Rows from block 2, named by matrix and row number. Each number is 500 + 25 x the weight over the matrix's rms, rounded and kept within 0 to 999. All counts start at 0. Numbers have three digits each.
# conv: width-3 conv (model.blocks.2.conv.weight, 128x128x3), inputs 75-89, a 3 kernel for each
conv.0:488490515537493481525555526513530508518451483495467437541479484504494462508501513477461448523522486524478468495502480517492467552545512
conv.1:494485481497488475523460527514486464475505506544498521498487440481468509490488514475456484537538510498467467515497481500488574534449527
conv.2:530493470552547538510518485514488483521464476497482476477538523506502494536546526557534526496514559517481507516491550547535520545491461
conv.3:550524477507516518480470489492489473521517515483478498525542520511510506491503504510521531477477497463471463479486473522492470511522498
conv.4:490523521489509507509511520496473510488566482499500476498524481460489503480498511496497502511487479479515539488514519484502467490516484
conv.5:481506525510493473470503500492505526507538513498494524475475558528530506503522534502479487512537531516537507495484507490485464536497506
conv.6:497469490480520530519516494463491458550511518524534555462469449507522512506515531520536521491529543551518516501510515512494501500515520
conv.7:501479474544474497492495530505466486518500545496488483522478533484500507492476520464511535459499544526522526485484491504471485544520498
conv.8:499509507518508486490513487541536519487481476519521538518526501560512464525499515486490511528535513544489452533481514502482488545499495
conv.9:470487529480516491433472489501505491542522478466503499453505464490488520493487482498479502498502552528489454511494454500517522490487461
conv.10:517537552522529522505519529478455473470451469548554507477519574479459482507492472532510488523509456482499439498506458530519547515488492
conv.11:523516512547507493514500516503473491494494468492502510516495487486485508497495473488490506546519515504520533496499509493484498494510510
conv.12:462500517519519494513507560518520503520494528528500508509523480486523523478486503464482473567549548483499534511541547559516487458500511
conv.13:464526515507508531471502503479460512495491484516473476491487511489482528535481513504502523542519481534525504496508537507503514474479535
conv.14:523524515473479478505513511488515509507476492517517498486512510460472494514504519456483475489509517497469479497509502516534545499506500
conv.15:539513461504513472482480507484479486483512522545515519503500481506532558516521510481485487462458469541537510532474474542502485444501515
conv.16:490512530500555525509471490541529514540483488535512476505535475492493472466498513509522524509493513508498461485503496508504453499487512
conv.17:521510455512486462501516506471478488493479484470485527477473486499509523484503501495461479465443452494496508452476565524503458498474485
conv.18:521498486495504504542539525433510502504465506533498515517505475426467478514502476441471480504504489483454505545498508496491469477502509
conv.19:510541529559547547495479466480483472472489487512495482532516457506484485465476497538535525548531487479467479539527528473494532522496461
conv.20:510478492486498519472488460513490516545527518547529499481509499530525485471430424498494484482528529530506489515509473496482493505507489
conv.21:461515513472468486455441468479453456474527489556528537514471514524501476510503485509482457465467488486529496491533523463468478479451443
conv.22:501466466508460507487481479490507595440516494542519485448492493543503486464503471496487531490469483475513497523515435454484492477483482
conv.23:464464515524522509518520496493509468508484487540523465481522513515501509561533476475484488507481485499503473518522425517531524498543526
conv.24:517535507532506485465496493537497506518472474471479523518509483530529527500481491457531487467499533466509533488481515485461489524532553
conv.25:504484479509527522487488528492470474454455487499518520491473472520494463525528548542519552478518510504486478492497514487470451509508500
conv.26:450474504434481480554515474512481508489483486507530491491502484507521525538504499495481470506513500554551536552491502532532509525501505
conv.27:530516495517525518539554528511474479493486493487498507513493471546546530525562547518518519492505517525474488534501530527537517469468499
conv.28:505490461491470503544518542498518515507490514508558558488506530520522502444473476524529501559512531480498506448516498481485491498513509
conv.29:511500524512503495521528493504469506488523475491489485519532506533510505502494493497520463487526508520494509480449515506530451508507515
conv.30:510538457497500510495506487475464472461498500505479473495502507492495492497513509509513495486495492494501513477462513511496528506519502
conv.31:529547509536481472509531525487496477465455485480503477496492489538521515497474477523525478523499484460460449463491502540519498507521490
conv.32:486506527498516496490465461477477480505507496500493480483482494540524493469521454492478482528495481499508502503510448473506500487496479
conv.33:541544497508463521479483511529468525564496524534490502505451496515497524528483498498468478462495513530481485573524508529479511511466516
conv.34:543496511536501494498450482541494504472543527497505521562467483498502515478463502454477531484497479491507457498469472459486562469485481
conv.35:556492522505473505516479473487528541528498563514497481488516503507479491543516492506474466478505487482425483528496459501419423481506516
conv.36:491452466549531548516516471492472484519456520483511510541522513532514537515482468530510485533510493510489487541509500470460466556512480
conv.37:522514520501502449462481513488479485502509477489512540496525520455484492473507537464498464475538527496517540434502583554527497500496538
conv.38:534520466529498475526531540486457476489478512468509533496481470452490553485494469535522515527487521491498561454504519497486473455555543
conv.39:537466480496501529490517490494483504475475486500513516537501462494510530464481499457487500511516529489482489553503522522522511466470574
conv.40:488522501500504512527490499560511506507511466524496506556480495509480478541520480531489483517461464507520487520470431503479433491522532
conv.41:500505450473524519498505506466473499451537498471491530455513533480489476498527508461506514468498499510555516500481510442499460487467453
conv.42:531517507491507513500503492520499515518499496507527511471504578499495513531532503490498529484491516505504540480479496528504477536481486
conv.43:483515525516481475476518524507494500475496472543527475497492480488500530482468506514493484512496494531473435549493479506488514466464535
conv.44:502479476566511550492503501525509496491510507543530546487467534513515495549545549491494486496516490465501545518487471510477489460475469
conv.45:533508485492513516501509489457477496501497466508509495489475524544534506457494517521496439468466472479506469499492516464514473515527485
conv.46:476521554521494478479476491503484487510502481479486528490423451482513534506516506506514477537544500481470427491463480477464485441512552
conv.47:501500488521491512500486436469504488497488497465504542467510513499532500520502522514487469509503522482498506492503540486515485538492481
conv.48:504503506489477473496515541462476482519502486507514513498501508493495501479497487561586543533541526503497476460496474526480503526504464
conv.49:528509501465492470471500525492530545519486521543547554504501498445433438466492495525523482539521540479505508521510496487486507509529501
conv.50:504541514503511503493495507512493511517481490452489548513523504500504474483487520514523516466477487483488455473506513526515533520454462
conv.51:496500488513537561519513502502513489496480512481474465520523524499498494563544535477461454510528523468477504521493510503495477515512548
conv.52:523532495494472464489484446480506515508514528485503542496474502501508503471485503516511485480485498493496528480516538544519509484533502
conv.53:480512491493498493505478466540503529468479524493477508534484474470488540521523505449480520496476488499515490439475506432478523517538531
conv.54:518486551490495501472511521493508514560512494445499469465509504506472457568570496513492524481498480502517514500492456554530519512474481
conv.55:501528474481495521468484497550507503521541509527488496539493461504495464502505525528533546492511490509506495510505548521516505507522509
conv.56:477491478490523553497475499478513489537454512507504512509501451538527531537501500463480508494517530509494538478448481484515500493525503
conv.57:471477478485560511461520531501497479479489524517510477503491528505486488490523521535545563504464485480498533481533477460557486457523507
conv.58:477510532485495519491482486476489479486502501533525474547505486494466492479484506451456523484444464501495479519504442451467545487496516
conv.59:501492498532532522510491531520484472434538488464489490475516552452479474491498487514507488496468520461537508474460463506512478491488484
conv.60:519534504466484491531499487474513469507487518475489507502463502502525478493522536468490514481468490473485491500473493490516507459564509
conv.61:511496501522523520493499535522547544522502533483493500533525558495491487485487547518529525505527517541507493481477474505504508513520531
conv.62:499524500474507471530498538493522460484485510499503481492504489533482465492447455499486493546533523492516523542481450529495514570491543
conv.63:514511510476496473541525532502496529494509509510537505472490499502534489477497477516493460503499451530521535491539476529519499529497476
conv.64:486496517499487488518513515518506495493465492490505551512469521485481501521557527460486475474468465500490472497467497503580545463471460
conv.65:497487503525529520508473480489510525497510471475503501487484472476482477504515512518519481540505502498493492519493542467470452548511487
conv.66:529499523513519571530556530514488490476521495508508499543515516486506468505500500490538550479509532455522505514524473519519473503537512
conv.67:533513494482501505553542539521515513493500491493511510495497500465510504496504478511512507481516512441500526487500474536520494495535514
conv.68:531518484462511517491509494467514522544508547511491544512506509517475478515490446489484486465487487511512503505504469487483493515516526
conv.69:487494524463490503492492487546492476494495480510483430503501505516494500536489538502485485508526481527477452504483461479484505498477475
conv.70:534518476501487504496545567492476514457487502492515484481485525464477470481511536492496498508538522500519529517506484493506476525536522
conv.71:489521536512513498531537523500492502488476495518495507501496527482473510531511493541537506549564528493495493536498485485500476495529522
conv.72:498510514503494498503495498467517560493500508501515526497472507478505491532534536511472443544528524503491506550536517493484459509483500
conv.73:477519466487480527488463468521537553490502515460468500503480524519504507514511502492510496503479503510523485473471484467449452479486485
conv.74:499515518484531548469462472471491507500506467460479511475503496481484491484515552488493514486484512459478469470502480474501545491516511
conv.75:447522523516466462503504516498482484496503511523504496494497485525524512507505495489508481504485467508527486490472508508482503482502499
conv.76:497512506531505489503526489505469475507523537461479470513536533495474490525507484525506500504518502549492486512522459516516474505518515
conv.77:491510535481497508480483464516476485523512501494519526516516516500521510482505529497531519513480491524457441498516511483494524443474504
conv.78:514421556504490496513510459465503530454506491534492497478510541513489490513494481518526454488508441568496459563467510500489489504476513
conv.79:527525527519522487521527499492525512520492474508492475534523446494502498532511523491503532478475462458487530489477512511533512492467514
conv.80:492501502521497491500503555538504488475489496510496536495492479533531539507533539481481517489496498485496489475505515460479477498492496
conv.81:479469479487493478479497503494484458551484522480496506497493496542527499515515498535531537476501485553492475535542472496500498485441474
conv.82:475521527465497524500513524524538513514476476529505474483513506536514523470507543483488495486505502550538489551502472490506550480531555
conv.83:513500516498513491485484536511469472468509492464467531500483476468489537498490472506507511497479491484472516511524518500487480496503485
conv.84:462427508496517504533523507495506497482481557478495491496498499479494456479480476488517501515532483437484489486459462490497504491456464
conv.85:450489527541539471474510514487500491506494529471488512502483491483490523465477506497499513531508489497469503498458518484522506491492536
conv.86:486483518493494511518505497509489469547479527472505502489497507475493495496468484517480436498526489510503522527498513496475463455496513
conv.87:506525530483506467478497489473483454497461478498531523500490508481497500522507486490492498467515527513502529520510476551510521511497468
conv.88:511473483502520556500519490444486502520526520521522481467502521492501489470454466511507515540509476507494473486481482519498493485493487
conv.89:501553449531468506492451520491521535473535497500487505472529496518458528510453545514464515517490512489526506520478488492422593528409561
conv.90:441490484532496499501511565530503494494474550516519509489459495473489441478476511486493502483498472544494488564510451458510536526489527
conv.91:498491492482513514509516537539525535505507496496471476531533486480472478493513481513521532476473483532492534498485438507516523448488467
conv.92:506483495457463470405449485456487512494496494573531507509488465507495493500497516461506485475522487520505517547490464484506466480533541
conv.93:503510524506506522494496502525512528463517500475488514516518543477476462454474515491518502535503523458532538461461521475502500491499540
conv.94:498473460501536523499504568467546501521481515516532513462502527522502483508494478479481504520498520516503526459470487528486449508474489
conv.95:479510500461485497519504518519474470472538488488476505504499535498487507489499477553515480510529508490551475538549476460486487524482458
conv.96:483482495470463469511512499494487507491509507455459449489460469506501492496464508517534513489495491515522489474514510552511528461502491
conv.97:505486488500505496505506460506491486502475500519485506480476503523510505530506482470504550516507495494485515505469486520506477523480491
conv.98:532528496488497533569488445518483503463507505514505518502506543505499504526500516550517488520489467482470495502518511559504511506506483
conv.99:515517512513520520502526465508495498490473481498496473469488458487480492563513442511527515533529529476497477503474470585508518529529490
conv.100:486520540470476466506506507485518497465517506521507494532496483491493494519489468482479471478480472468508495522486504520488484472482492
conv.101:502491492513466545485504494527508506502517509503509491501509474535479511478486543525522502486521505495483489560446522529482511554476542
conv.102:488486490488515500548511484486500478479489517535502488464484498482480453513476464509493469518536511501513546500454463488493488487506468
conv.103:473483482454447455496523535500506496517499489517532511479527476539514530469507504452448429500510518549506525524517495539526503507538531
conv.104:504498513472506521480488484481469480536497500469481467475528495498468474501504537518520506511498501535487510553502528456471498498530514
conv.105:502528501482505535521524466518531515503510469477528521464499530474514527474510481503466483508493474494511481489518515508552541461485484
conv.106:506532501532497525482533528456466498565514511503519515500532515468483485502530530489469476489495521522499520492487505512498492495497508
conv.107:515503502484474496457506546509507487537521492521510509507484481501493499478531553451501504520470476544543528518528513491525540511516515
conv.108:543516457453515509528497441472549504526478524495475486535526543481516499539543539473500451487493485497491496469511479517524528503504481
conv.109:504474508475474490506508544473484484524510491504529534524494507496502489521509492488446443441431457522543512532505491567521523482483478
conv.110:524483507520525501480517495477515501500542489500474483513503517465478492566523501510529555487479520479492482468510495516527448519520477
conv.111:491512522508491513488469501506495458501521503478517509495472468489502467463484505516495483539516501520526479451522458480510492510490481
conv.112:483502499501504533504506503489493514472498476515509562509472510466522544508507519508520546498486454520548548456535549478508524450485511
conv.113:499489475525524518477437438434486507473451462474461492533500493496495501493505483554534520486492448493508494496497492495515501475452449
conv.114:549542536481477464507487483532536508522476476486516490536529493552507462475527509469465460520497511522490482493509526500502468556502439
conv.115:491483462534505474454464478513491511510490508498519506523480459528505504477475468516475494516459466500493497451489470524504512506509500
conv.116:427533470505498454487484519489504509516487547494525485531502482511506492480508525523474494533492505491499496477564509477519507468533477
conv.117:516490486513503504527534519500493498521505480511477469484515477553511499489501475509497498450491561529503506500482464540530487519516545
conv.118:486506499517502467528499494479459463481527517513518523492507487446463497550511499508504532480485480541500471512489477461469521515497530
conv.119:494505501460445447489492457515488490507506516513519560492456518490528525535530502513499486488497476536528497535552499501532527494534444
conv.120:521519486446450470517533521444503518502536506523513543485525497541511455474491489469456484492465498511523507506523528536558512497499459
conv.121:493522458512488481494467480466476515458563490478501515489446492494535557481523525502522479532485516444566552463511538521528490497514535
conv.122:507509494503498519514538519520509535514484503539538511505482502472475507523524512489490481490484493504532514491465508469484484479499518
conv.123:482517453470458518470494501520517491498501517494511505470515512492473501532553526516493462469513533482469531480532435519482499476527504
conv.124:521530528474482449472494456521493494501482518506510512495507516534500494520529483479440441499498507487461486502502440526527478467486479
conv.125:489515473492488463448495516506494500512530553508504509497525500509510555456488488506508518529517498480466507511487519484506556499535502
conv.126:449468524501507497511534483497494483486503461527529515485481490503491466546576537509490480465500502481466462514498491521502480471526472
conv.127:511507505519507490483480481521503503495529529490453452525519542514496484500476462492490478474487481487462467448451466524519506483447479